python train.py --arch="vit" --model="image classifier" --dataset="renderings of 100 made-up gadgets, each built of a few solids, in any pose" --train_examples=97500 --image_size=24 --crop_scale_min=1 --horizontal_flip=false --rotation_deg=5 --targets=["finish"] --num_classes=3 --norm="layernorm" --norm_position="pre" --hidden_act="swiglu" --mlp_ratio=2.67 --head_dim=32 --fused_qkv=true --bias="all" --qk_norm=true --layer_scale_init=0.1 --parallel_block=false --inner_norm=false --patch_size=[4, 4] --conv_stem=false --layers=10 --width=320 --positions="rope" --pooling="mean" --mixing="cutmix" --loss="binary_cross_entropy" --init="kaiming_normal" --residual_init="none" --optimizer="muon" --muon_scale="spectral" --learning_rate=0.01 --momentum=0.95 --nesterov=true --orthogonalizer="polar_express" --adamw_lr_other_params=0.0014 --max_grad_norm=5.0 --max_steps=8400 --batch_size=384 --epochs=33.1 --lr_schedule="cosine" --final_lr_fraction=0 --warmup_steps=420 --weight_decay=0.05 --adamw_weight_decay_other_params=0
Rows from block 5 of a small image classifier, named by matrix and row number. Rows with one number belong to one neuron. Each number is 500 + 50 x the weight over its row's rms, rounded and kept within 0 to 999. All counts start at 0. Numbers have three digits each.
After each neuron's rows are labels from the 100 images, of 14848, where the neuron reaches its largest size: "strongest on" is what is common among them; "peak on" is the class under the peak. Only what is clearly more common there than usual is listed. The data: renderings of 100 made-up gadgets, each built of a few solids, in any pose. In brackets: how many of the 100.
# gate: MLP gate (model.blocks.5.mlp.gate.weight, 848x320), inputs 160-319
# fc1: MLP up (model.blocks.5.mlp.fc1.weight, 848x320), inputs 160-319
# fc2: MLP down (model.blocks.5.mlp.fc2.weight, 320x848, transposed), outputs 160-319

gate.170:579546520505629558496538515538604528480503474530396502543509484532565515525485495501576561393538461495514507434445575369479415527409473534550466509541516549437467595535514524469549554518422580511428458501517524522474467435485525506469506476515571624564451457561491493479486497494474437395463542464466441463532454421480503524504588488454428577486538513546483517652564542444479469481598465472578512394492473511460453522504485540452465427498527461482439456418555478462565546461532496
fc1.170:409447538527505520448521493533434438546550486478450558464400417432464486462380515471422485460510555439524445561525499569536570537491561527409472465492534448550441543471494528516491436520521528571496524469433459574458510559526543494519508546439411541427383548441529515508540470545402539424478497465477526480529534617519435412485408536469545545476519438393529463455484493446445433537515402563486609616462502481574560491442549469489511456453475550523548605427567478520547411536583491
fc2.170:606582513452564448448539535492519528499450491564523524481502474582611530443536442529505561502533595435544442529481524443516545557435656533424426481491469536568424506466622460485480442522492494532475440527503470542513442343516522514492544482531467468475494507570492518444489604509447519492503441515379463443479534446494492634481556419510490538522528487462492577552481501477584378395436577520483488430527531525506453469549501597546523556439494455494476579527542441542567494432462532
strongest on: purple (26)
peak on: main colour (47)

gate.323:478510488491464541491531442607461505467483414513453582541501587573456553505592487435437528602559558485494436456472557460482470506543429564442520462547570529499554475605505468477531474609486550516522593488559534570433469484480529475446553574518413529505472525498434483482518508604523664514490456521494524584399517470460507419493500428477527457494523517530483494515558451512522497477516548537567539513495470510582537450398537494459503431526487593597470440480522501459508503558536567
fc1.323:491491459432529545522536530423450557532525550501496418554452436463457522407498530508459476433390485503516539531487561401454522485527604484582482418477477465524483487506510497463463541420521461512502402438535523373449453459516438532549478418541591474538564519423584456435514466394482433539495576546429569515507557562518466514437455599569453573478622481487489396479449565454436449478497589508546534456539532528428498552409474539489544484543616480540499452532449469495433449579521494
fc2.323:432571430458558467525525512455566531385505461583565530542496469419518529591447473435472598498459503392532470511556552448417526538430478434427395500446573403489530471414561461466492482537379502471539483459523609489617481478509527431537489476538400520499529498557502468485532529521503600500492520471460471525480466568410582481506530486495507536569497497512471485469569426582465501411484471453446493490438545485599522441556455533477507475518440534400521490476454520474509593529521448
strongest on: yellow (40)
peak on: main colour (78)

gate.508:483514510545462521511563498566481545473432495490490471517475514521525510520437489457547475495445522510529558535492494534462511394498365404549422540540495496593481506516514513524597552536501522548449456486469551506590552473522576453642517408509505545513531502546506492436469525474486598460432540481445449514485614408567465619503482492549505440537473427548491536464461588482457549534530577469482463491429469535514543569602514474468434575491447562531516376610578486458504435506440523
fc1.508:521482516468528527579490477573522546418522485566498535488396490530536523492503485514516519467444472505606526481473516606520492363414511453605449520538536470587454483461512480491559469481521534417511560408500567645563552466529626525634574432465490552475498491546463491477492449475519471473459520498460471482467537450512513576475422413455502428457425541574440470451460523500467513497529529467523455495458503571600497539470536391497427571457506568593500424509547494444534494473556533
fc2.508:615478466689472514478469517437510417457578464495541513552454503512473470565585514543495508564501539536511548469422513448483527398559425449465575456509583584593463530541504506447499511512465576603482518450511511507544568520554471537511490433484444483507420416497551524494526480497547409512471504479440424551446551413504506493539444527502502465528443484477442407439554452485540483440516538449591480583456503517500493512453490459537447585552518527492544538449493505561597525470523541
strongest on: blue (38)
peak on: main colour (43); second colour (31)

gate.693:498549497480418517526521533491470509560532496465440500559487379458586433606560461506584543554490433553457548455533513468499477574422482433504503468556570487535505448534408523447462450471462543422464473493498459511455626541471531475522484420526521560481559473511516538448431463481474484522437593530622526592447470495605509606502542550445502518443528516509498427468573621640524457455361465499505459507581392543479455531602494480431544578511427614504507492529506498490444520432487480
fc1.693:479562499473520502506503491564564464459531587461477549499564487469461468442452576510460494454574570543479515534461486521474451471530479575442496536559487513442463504415495508535542480508468492455447514546452511495562509385494579455437438503525525405540463525559513538568540381419522454504520421556429485551547526488476504421475519567500494538541449507659509504470464434432514441569573570544470481439463560463429461464410559470432568468503540431554540488543474565518518415543575525
fc2.693:573495480469492519525428557439439446539369574532449415477420497548613407425525439457534477571433452514439464602406453498518606453373504619461521480537449583500544549561497520557466438464508463444576503518441520433473542502548550547510395418497491553472533525345557528483551465513527554514459468441546434556570527433532386448538597513645529516421539560507456600553504497539493517459455478483492511515541472515508520450513445490445595591438516459466476478523475473553563507477483454
strongest on: purple (30)
peak on: main colour (32)

gate.610:386548536559430496467492611515446526486538456424456499515522436548410574461527448475479493464449463575579440608395470507533504512505446529504453494467580499494495468511499509487562544547556480537443505548468554492435483548515512459617540488491469482460469552478510469528509488496449472488437510563524480449599430478497549525512484500351546551497547450468517459540674554584475431496428551520483515461513538406491357527541550447503498403526457514517439500457460518502451554667549466
fc1.610:475469498442413410498446516517596558536546500514569515506506474505535514515457526477455612451501569471441568364529526448395440479477449482584469472499523400522498550546432580597433462539458399525537509556499516454486450534595468539542581548436503547477503492440459475515523482469508493488485523470509477568504491543497517521578485534481481513479484498455443416515522523516457472543467519577473577519528492364516461568461456358444480498520558446556517411526498511502475460598463514
fc2.610:467437456536431480468458463523394403406485502472467547484490435512459451483521431522562411445537464459498546419526463543598476562488519555621536483479515516536496547460492563429513573548533561502457446513493513497463535531400466458527543544539463551470623505503420416498475548510439575482609501451549501421622487534415482579467505551413453450517514480450492540430464489499475382455483565465528542476526560528560370449516609517351516524509490562516526473490565446441482503435403436
strongest on: purple (27)
peak on: main colour (53)

gate.138:440500525582460461555445456451503468421533484483505464468463530370507473462507518455510495489486510489383536537551536473521528490487567504460530555503535393437467478492441538476540467522488528472505494559492494572521547511502504527505458499485528459502510607540569453541489493507431526380406459557641506436472453590540508400509604462454492574482535555585450472466477610588476464564500421426556476444403526560422538522498463546475562440600489538514510460506545451638564413522488484
fc1.138:581523517514440498445596532617498467541445485554535506505477582605473492598568473466507418515472525615554457529461544453548463567523455575508463497577527515483541536521555473505475495517541431531474433489457464397566474455447545524583456452468481469537471472530413505452453533466545438470516445500336596448526523564454479689569438563558520449509412442432532482564447442417586520448570602533504536450557475371554449455447462510583408555505479550501571498490460538464499546500492584
fc2.138:532641531496561475576461546548540560411488515403433522485471481489433529528553488543444482482578504489559490485522520518432518514543599490587466497545596514477588361525482417538554585527445439470505526507495431510542411499427536409558513519512572474501511485469482540500400455375466418535532516526382424513458569442588489457387476539516471564620521582581514496475497485627553491452539449530439492484470574444479459542479521468506457518350466488548499450466537430455473465487468482
strongest on: metallic (70)
peak on: main colour (63)

gate.441:569593484425500487438477548593481482494432505539541516512466492520485523410426608417493536548555457531618589444460439530450501501382454508512513488440501561512589439470450504483510462596522386409552578488515508528507440493564495497493478499503526464490500448541465578514491460460516429567558459463582467566554515498550505452454515574545397566532534500524564435547498493516413514455505548516469546498506431475544477451442487499533495534538422460424484521575507478490403481549467490
fc1.441:565486481476397465529469556574590528572505476507434539410462489517531485509529454501438488480526478449574551503511543386485521521554432512514432435399477519546466481578454513453487560435602491681473538487409419496554500474451512363509445493504542506468533448529528513535521447440418411510588484480536553493513526520558453539465469455555467626500554430476541560460497468547585513441444575550502456503509572553530498486484513411472510512518407449494504532537565442484490555505506423
fc2.441:546559457449557478467481511475516522530461528676584537535496441632643522473592464495565558570482520509409581551530428527581532496456570423573549498460469504589443439455405527556458534586495526576475458624528552445477547551477579462526445512560505466458583519487491491515599525534494523543507435487546527482499480550501531584452487517502489533436544508525545461452510445523521443449435535493463458543519470439375502455476538478485427535477473535476456456475539490478442474529507496
strongest on: red (41)
peak on: main colour (70); second colour (26)

gate.533:481489457526472490493495573531490487393421495496529502606519532431451437496548483532496606549536541485619507393413514436568469389472490496446511511402465466535512508518477511461570496504534448560515454530497532463433460498489526500455466466501575488470520509462451488486530525513570470394434483471398490522530434545481491603506568636411452444589469536510511462471541502520475518625476613569558576474559466470528478462531479524493476464511472448508474470535425510467497484470485548
fc1.533:542537511496491503520481448410514483534482498498470537458513547496584525445528566500464369525516446467483505517481479540426509477499523480583574476636514470489469501439523450523422482437481479463498519424591433525626591415503490481440476525521498467491511466473552523486473456411466538491566569541610494445410599473493489432488472429540492535371595525535463502473429530529527468447559426394474393506481497541517539448543446484505499526520559493537510503482566502512506460483474517
fc2.533:575482504491504512490475472579480488485481499461447462548510540541447489523545385537503534546476583506479534519480505435559399325458486630534518415564527455409485443550529492493517560533517520575581478556512388534473449464520561524601426458489465399539504472489445506444508537517513443490552468493517434424559517468447435484503493434487454542478487503450474363496512647551516496489431581514405576520494520466503496416464485505497544579555567421499510463502451465529485470556508528
strongest on: red (25)
peak on: main colour (31)

gate.66:560381512597459506556512533532526635480551508409532501533459463486522463532496481474461572584380550480323480495433565509551476481628582593423501513439382493555530501466425462446500485522507525520579500476515427501499450473438589536542470480553459432490541481376472495500463555584398494576490415512425539377495405514540439461446429569530518417460483492590489495472472537516503596539529592498516506535486535496557523492548511474558515452444438507550454459410496445459398477503493574
fc1.66:488536527511481450472502423551482518529447518566499511409562429506488499523527537520512479494534432510532463433549474516497520535442566489541416422512504481463398448469550493536530592587528530558485709544504556480519518470525531488451629486421624554438497519433548493588457460528486540482589503473549522539569576559508502566490550505453528507527478464427531535417522471444475438538518419474479497556535523478470465547507444556516462500477468537543491450557524466480532518580542514
fc2.66:466405511424488572447529475540575578579429555394492512511496591500557476499477449519540461561547455547548614431479524516479483472480524488427619527538541505508468561553548493464522500553474410501476471420556449504503571481427422530528502576499469515528480541543587583554522547526461576515581541461530442559490571496506489451407442496474510497501467488418474485547440491483451458485554565450468630443583528537556509466503484462520564522522483593559502453475454472508470452517530554
strongest on: blue (29)
peak on: main colour (31)

gate.329:484549505404474452524478557476521613557424466566491419453478487498508435477539567549506504538512504522393436418525515488555528600518460489462471544512447510469500449524541506443523409511517531505485377533466473477452469472538523551448344526504520417487485465419454450466480441531415481617452459471497466507545516399508544583466486470487538556586438478508517448508401511567534502518567489473596541541518480486571466514487479528552484564523499555483530487530464388483503445560530452
fc1.329:480433567538517499516512552506540505440531548458505559578611546489503510503466470398505464546465506497544617568567508530563554375442519498462572462523495497540465542515544565552468487489395501523523575507509517523504474498505561464445571469611438529425473465531523561458485550595582572392614484519591503468463548585439454424532532484503491357564464559534472517517529426468462481547458437511465468415471495519464535495545556400526472417451601441441481493511595593511461599450441504
fc2.329:524398452480492407475566487529376509452473546515406481542498528493532535426517525498578497544510499406409563388500459496466488526492434492478474477554419455432544370573494482521400506583534475445515508507474520482503496494539472448496436572550441491502420405523486520534462493482487421488547584469454469412529517455502543567470577547546490532515520476495491505430428547538494569549533548476502478554547459434534487514538521546496490606642422532457516446502441571491442414532509529
strongest on: purple (26)
peak on: main colour (40); second colour (31)

gate.56:552469500436505517573533531519422520515480474520593521491467497616513469477588478474594513475501469388495514586521435501496557536395490587480477542416519477457497467620563555468517533560498489567477521569449366514509467447495541527513519544513518529432508480488451489560418526548564530494493368491542482465511570490524446463522472441526486519495526432408540533520504534441465473491420539449447452601506467454444544438469481482543507437477469431494507481484491541452504467537471496
fc1.56:554498518457511581494468562522515499475519631422448411516532582571475438508528507468512481478470431449503461508527496537434537574484514520562600532492570483419515532597511547458527506510499549522430568532486434542403523477486550524560530408609534507581484462505453494518582456503481545466504519443549476506537521549499532508467467494512522545482454426411530539525457493514600473462515449555405562579489573437364563574485482472476439559546432529585514666462502556523554555492421542
fc2.56:536569517471479510497470516507510361534492532539493513445420520520524512494415558512455469506533509538502599562498474495535436513381534482518520463497446472558497541475518445516411527470598557467506480537473468521570609550473462420373469478445553517559562520523498570486525525501505583507487621459535513570539496548605497446466465516448549542476436521532550440501523527515423529568582556376517502435504567509474525542539392529476501546519537507493440449428495546526560400528427450
strongest on: blue (34)
peak on: main colour (60); second colour (28)

gate.424:576540638557495525595601475473443515487455509461509546560522526446456508500507535518513356475358423499489519504509462420534551482587538470489497482542534409456558475475423608519500486569562568375451552496439599522519509518431529503506541584518522470527457481520507517476566450570458508494540539451545444500436460535458470460476505577483485529472501487508596471506473488481613492516504446445426425496562453442468523434589457573642407467405515606470492547553546525547433422547506537
fc1.424:474480568513485526472567399629466472544501598430505494540581527506576522523528448512466493491498484486614528513529485533537536497516604527447607483428469512441488546481519444450464518528429509471531492481447515471485413481430475531534483524464514391432505545439522480509541496413520489518557550444510461474484448466466510512455550628427446524477525412546510515474504461484448537504474651576476433436552471460511550579552466656491525461466488494456539477452532476569485455446524505
fc2.424:557534439412368482403504411388503469532480539565493553535508516607571517430459490510537503474490531592591472594579499509573510419492492555501507499508571474472545521460514499439462465437531378411505537523460506490477436534592493518490531473426515468495502489528583554495426485435473476525610514558453532488549599557473519471520447447512515501526614595491493474513414506554528499476539467519491387522501590529565427471454569501529473488549528490509421446603422457502484406436463438
strongest on: yellow (27)
peak on: main colour (35)

gate.190:452542433500481505582572379534501622477548485553595492491460546490407520441522498447477538593492458404489524529429459466526540534470478529466479480471415540513454600568477449389563434532577485513449562495592443603603465488512458532482558561454567526466442491546375558417470547531477481452549462498413495470538418475513525484399477550548402567432548551451548541525494516529500522472447498510550496501555439506465386565574490488518495573464595552501465505490556473460479480555558435
fc1.190:500534515581489471464600524539424572513518537506492438508492503484419526427545457468494501534403481479546542542466572476440539526505500536528597498519448543538486441403474516439470499552522492442426531471484449381553531479530493529440572576430433602526448430371453490467417418465501565439544534570497612608485478391484506460563557522528448430433575484445489470523506543505557480427429500556631510518567393463492512516506532528499552538433474535518522506518541445460524521498521550
fc2.190:553494434449531580433503490487519486490457466401446603513612533489558499586517531540391492528502580607430520547481500523580542560474504508432459493546476372472462435495551479579501465522506542580531513523492558517469591435516467549537456530488542546395509626523360430482556502385493532504415485513469458398469509539458481608555480465506540429518503595483445458527540505461500524537563433520483585542572463473504493473439438535585406471541488412544567525486452533463539519492494541
strongest on: blue (35)
peak on: main colour (50); second colour (40)

gate.196:442536420461479524491443450546403505518509534536514512526498588519452460500584542467494533510524527505499542588535614420400490477501512417474482443488378493462451473502552467444538547415457509567398567451558502432466500472486486505420532491465511461442511420503471433527498497529590440451559502498504448584534526584535499558507572541470563427566503586463567540469553479503477486451480521490477538442561486491551518487499567545528482499558519455491541509519493497585447533446383487
fc1.196:570552513473490519504541498564477474576534467482553495502480530584468523403474512526483493541607519477501523499506477525505466508481473603473498573487468482496422566502448484615468513516480502519457412498593585505453517482360522561429460558438443513536483492502537574609538528636504420629474475562478473453419520543529388488502509433497494458449456492524422482500517488486464566542469544460523499442492531425571460529533407530521480529411497503577527520614510470515468488527458462
fc2.196:435477549616544512577544482491457522467528476466464534578471402442418483602541548462513562530488514349455545574476509504502593474554517493444387447462516478563512443398517453508477511434459540516430536530502498462502523523566467533498564555592544530521477538509535558496430481509480444370493539470479464473513532461525482548542430479557465577590539374432581489523524533633436447479494578488594481542396520536599516332458536560556552504462543531551500454422469564505535433463499570
strongest on: red (29)
peak on: main colour (38)

gate.561:629563495593549505551511482472518474477394456493488440546591571505446515530482497587492593433484480514572498581558452465453542558457465530555435479595542438556471458549536465437494480483431404521442479565558516449402483405534484501437497549549501463491558441542511472452533588537527490494521440521456476611526550529509502517538563572535546562395549488500560560526466563564495496507470403447456516565481400499484440479452479541521476498501396502458453490465517560471462554480392521
fc1.561:503553407557537494477447516436545548499566580470556481513491521586531572526523449627403636522604430535499434500576496493461497472462420492472479510468524427489474548518552576475562481489440443464436511497483566605486523441570518517504488497500513380517565517558471465422495540524540434507483485444416460453456509470547523561540509443481570513490575499527423516492558559569488577472496496544543516568506493506562543464493466484532474476500494522528581419499585516415557506490458543
fc2.561:508501487484491413557448441431538509478551615510455572480522473479516519512480516502511516430544415524553559531500528471447512592543594552556590531485526515416477506492489550532470498537488530559431536481489399426495576504640508479450522466521568501582455479512433511563513487463440544452492443544546570525564434568516532434572455519477436493503400512461480418479575405474582545559597521574533558520475535523518504417425471559503518419587472468509424583554570426441490489570508457
strongest on: purple (25)
peak on: main colour (65)

gate.383:510596476535482583632490537475522479421487521498497488539538471468500524500479528490517433494520542512539480582532501514444501536473437554532516565456432596382511473582487457484508453571598517540524531486487525553578427521494456546509566350642454454470493583525495530457433530570497421568522428473493476478523577518507514498482559466445444509511430555536546477529484474590461523451558515581504420464413605465480585435494537524592501543504396336525448398446538537463485548502545480
fc1.383:485572549620461550612563485467530523546481533500581601483594517500564505463498490434507433523546505509478570556500469449495613493381463494477586517444399489396433465522517518614557449522530525483527504527509522498533465548484522541483490439534481499461497511468438464437496588470485527602543396493455455443505492611548508566520533519484539525463490578551458478499448417529483473478556455516501446461448489531388511539412494525576600484505484414519406430448485520515528530493620527
fc2.383:483488513573449498370602452550561512502462540502430537467519450492511549484451518481598569522568432427574530544484434508442457441392534568392528488518494479496524594461503576534453485499463576400435544471518527483443545462403538381493401473510592450549510483523533537563410579537453538490547430465527540553554488503491508529574479514547509485480546501470533479519402503440522488420450397508515533559513490499507503447476467377540556570509507513543423478472448596473442469408489537
strongest on: yellow (52)
peak on: main colour (63); second colour (25)

gate.317:560547521482515465510484440517518518438528499488477540433542505537582466476526447520522515579452468425600498456528546491421480541420495487436545436464473486527540515452500517449605422482482538516486447468465490565454494472569540525473546476507523418437500464471549424475473508475561483656522523444578530533446400562553569609480506429543470497388576463559560448553379513468455494447512615417477458508383509539538524512467518486501463495479500449432402517418429400484391524510583458
fc1.317:410540555522543506455523541556507503522413508556430504591464458503433492552499523498560582515494488531495461463506404497442487440528540523517472512492481473617470477521529428546461519462533405490469532539619493464482551517547500434532498520506560616504511497484453665544574436584474458376505486477440511481520535445430487538505510551602569538464487493533549517513401488465552513564514498523490518517648497583517603537443420583540472390533488564585528487584492569520505480423490603
fc2.317:386463431607508564496520492510516550420444513488487437490512539535513474471484507543482433455497466472547454495546481519529522489515561434574461432472516555486437457523567460559468470498552474492509397491450484456514509466459585621460501535467541480468510550574484428575543492487423466470479522497460516432396606454556448561504506481555509497405535581481454494441515484486469478502429561528419468448474488444485462617609464500501502500557607510479472465528571512538418483587540506
strongest on: yellow (25)
peak on: main colour (42)

gate.252:513548494594513495556529585572483477568467595521599564506442440509504464549501560401504459483447475486562462433460503507482512507463512429451491544477535507458543436505487528497432428459538430435548471577598501507517529458531484542502535473455481479439596465517654482521453430501501577575571492540445427621509492579496430401493500525553373451520524443542563520493479510436512533500510545506473501504463470437504513531454453524532564534506473548525471502580484599612548510511476504
fc1.252:543402515503479538492533395543472571548509453460501477468534443465505530536411438511466454497480539509508513376430568555480501625474441522472506490472418543535518481542530502506581581468531467463501504454565440511500581547503468450500496463475463425468531503369588468557424535598454518490542524485528471525446512521504397450515468518535554425400606429489458523545523500486495546530432544536449482512514557531439546479505460521494484522465443575515376496502510537567530583579391570
fc2.252:548362402498500491506471483435442519461462519484510486532577409491488590366526512520509466482485440483487393558503573543628463567466470473446497557481450439390354481474496559448441491499557525533525471439534521515467443528484499496481432564501485509467416600500353513436484539491545500571458477487453588476497552428550536428417519512517534526508559497530504500509431508436490402539493545500566463543478449494408546466564444471568548475485440523485511401538432496480543497550499544
strongest on: yellow (26)
peak on: main colour (68)

gate.73:385460452499565547463471545535513514496496447512504591416484494458469402518468608470558481562461450450549577461547437483481554540519458581557585478495575595556588550493430490520444506466402559506458449554463446545477423490439562506494497502541411493520519559559506543561502487480576403490526473525526423486602566443559550618457498512439498465504495442446540499464462536506399447626426451533439527475480550512517533503540455518523536504441469458480456573538575546562511487415434571
fc1.73:579504458552564536422547508473571450519600488514461461458473520531574472449523433571572526507465437444582566530570417465554533495604554507443471475511552493398439460494492552524577496496475562473564579514444460504434477414533506544494446491436535492493351431590463491504517542449480551399414525513585486438550482522559469574594468501418548512480404558497540501501614597560412521539499495448518582418420530581503515496483515452502524452562518484523502557478532526523546473448511511
fc2.73:401458578548426474598483486454576443525456587537524499484513494478492505446513563404552499428428505519556430496549561553510552480520435512414539557471559510467502453424495547519535456537494514480468520503474445440457555460487491458446483501482423500481459530469523562437498432514489488424577538502533479526509449450471491415517491467485432559506442545464528567460563358525635583372490516372543479519523460502505518482503541568522557449601421584458483458483525592483442440518562426
strongest on: red (29)
peak on: main colour (58); second colour (27)

gate.3:556442516451437629427498467477517463540543489519495571536489467591508494539441468586521535465512365449626461507462486452427518457539592465513491573448536511425542534540544525449446560367592499505581576389535611498521420531504418481495489429548469523560596556496533492467574547559525517458442446490464510495478529571533434504467477529498445465537501481486566490502558464437481503531505557493489518516581567566403467465438534498562504471461435526442428409465510468525491504490472521
fc1.3:604488472426508570466521505519465508418478516497447543484445518617458468542434470466444553389526426532526407567452556520480590497588531501615532577483546439401593551533511513479506541447555579490564500493497531424471434504538561486600520469474474567485522509528483496461560488478516430470447484486449528560443526492490377512458470414561513494548457489525495465444576459478543458509526480603528533494474568499460603471483489450563522502449567594389469470511513515492455542447509465
fc2.3:466386513386467415537506522429492576442410500516536494496503445427565547432496490503456489486464576570459608461572511480470536609427404400557530497386445510521471490513505507501450531469594490426510431489487553561494489432542540546567463498535510504517405488637551556522444508484476505563483439481522520553487486555466468521499516477577440575515505554524466496593476557473475520564608455524507542478501533482510545563543382491489480478578497377451451523436570521500504444516461521
strongest on: metallic (66)
peak on: main colour (34); second colour (33)

gate.334:618492487506492519528498525484502478515456514446516483529453556435414516442533542491449549464498500552557587437588502538619544413571546530472500517526539523553478491551502445550460596379489541484457526511436518465455422486359532588476570444481478549520459486516503467386514592430496523541551554491572454488563538548517458546481534534453517482537521556487488388534479527548474472508516514513503458549552503450493522468474472547506481464470551545523500562521495570523431490423586547
fc1.334:512490544512516436519541565446462542470467552575581500547478545438479528472533524525492538406622555512524624451606501582553501390443555516437517496459504439420544481462502426488551531494569454487490516580530505551540494487397543506588521478541558487488520432584499449566489523499460514553551574483528468482448451515527436486444559478502504500528437438536540552459527489555563468572494490490485458615514462495404529469602445457515509485484606569412484442498527498567383466473530523
fc2.334:553569503498470494387485418552435434518461491522533509455517564543546539525497485477505493470539476560510464480508547479513545574479455467590619481574514438462437587450460582467461540475613583542559545511500464521445494391507487530501441415482546463484507405584531500494536485495533453514464505537446536585428490530543485498543527478518523574512558492514553475566479469381480505480579516471447466455420489486532498551449466516548495466558487488573476612398537422560524408446531477
strongest on: red (32)
peak on: main colour (47)

gate.97:575547555543527470537435420473527387413425432524582494513569433524574592518517405530501539507520551513556555439471591444541577498515475496530534478506498496616392430574550426489548529554624506592457468413468504479597430482544482525489550447486561508574469515583523547518531470507546512457541477585572451678470607563425538483496552524544518539494427452478464462504445491513439473466538482387490431543450462441436561571448513509560456508527495455525450517569502459500490447588501583
fc1.97:521534552562575425521462528488411428417479433500667579537465524526548551513551549489529497539558498616584420565454447458611432489465526598517520430477463486527495506522471430433479433488615568532466514422507489452475515510488509510482542483531518480487520462487532547544493577486460568546509497503555466571508474456493550539530424474434583554414456489578417532556510463565486460436515472446519460406463480448490467506500409473436526561404522534559569403529482521563452549529467575
fc2.97:566535516542512469472525529614471498526514479476550530361549476527447484505542577418508561400482497485507407506514502475524542460471583471584565476547514575407579511531486612469462448547466489439540495456476426571462496458531490468583519431425424526466552467499549482537574458497504482567482701478565548484518455479515540443536538545506535447499450588436539562553524498493513463559534553571542561533546445458469617587527522460474473460473466442499409490418532479495416521517489573
strongest on: blue (30)
peak on: main colour (37)

gate.153:535597521484527521411545569518482538457501498548528514462496399517567487521520443544490474529464501521432470524467430477482482513460525483482560527558467469513369554509462519466465567504500471504518499370533636551510466473464508427556485460417498486572506560403546436483510404451521486557487439531583449569496563467490496619507452547561457582547541518576376516501521527537446605482396481443531490512564457457518528458555456520515515483495543548565475479546503502400525441565574402
fc1.153:454549571516472496485489515578489568552513449428519484499468591469386505515420420514527546494486547551537482539445571434580557501557460532452446494549526523569474527486467519469542486526437520596501538531498474439446593456573505508509525497503532452448509485476502429477479552483474469523529475471503547452457548565486511473490477526476511472479411557559533487589518504535410596495513441440466371421495616619542521480496497544581516511423506485536507442539473502507474382486441642
fc2.153:537502380523510462392390551428449560559536499434464516432558392506558548406636393439503536558476528495428565496466485414488550466505611553521465538506489588476445500516514530539402562545458484434504423471532474549448540523466522499589533514538455495433541517467469450548536549546565483534436494446531475514539543534508459465551501520471489553474503493534497518454537464536477425550533581631508537458483439504564515538547597561521436512552327410369532490434487520465483537545497453
strongest on: blue (26)
peak on: main colour (46)

gate.450:478480537503481439632442364605554486466441499555504491547447581373541520469473462452565442464491421459520470548478520520405434520508424469469546530437437488542565422546481500515532538514489480497620538425531575486528481433521415616488535435432410475492509536484530437425540530472462511434508467482520413429419507424467486552464422461436434470561493451420507500628512538499455502597575483577484486465532617473453442493531559524600454545520478591435532472398460544508477617547527576
fc1.450:466456499495468541593500486514565441524374403534534455529557566483464479644470448449480517494487534526541532522426549483500521509514497530400353401542564455423553514461473558405444503523544457539540473561519453506488510470417496473505436501574575501435513530523560507554441436493564490518486546674523425519422478524477558553561432528461506450490554490494463509541461503426496504508521468550465491488505476469469430565454479532576487423573556467533397557421416463544605495532474496
fc2.450:354548602448542507470554436500516431534487484600575528526457483419591419549473501563488432481559476452553432478577530512483465506463456446494463462498486528417510477463490416596491485488482498579495495519384561516499493558567498567494539639474538518525539520457566623470460392443541583554465449513529542552499504506515521383516504584486484410474583570589537522512543467532508580489431513574519466529484507534544505457554463489498537493453516461521483507520475397548686481396457451
strongest on: yellow (28); orange (25)
peak on: main colour (30)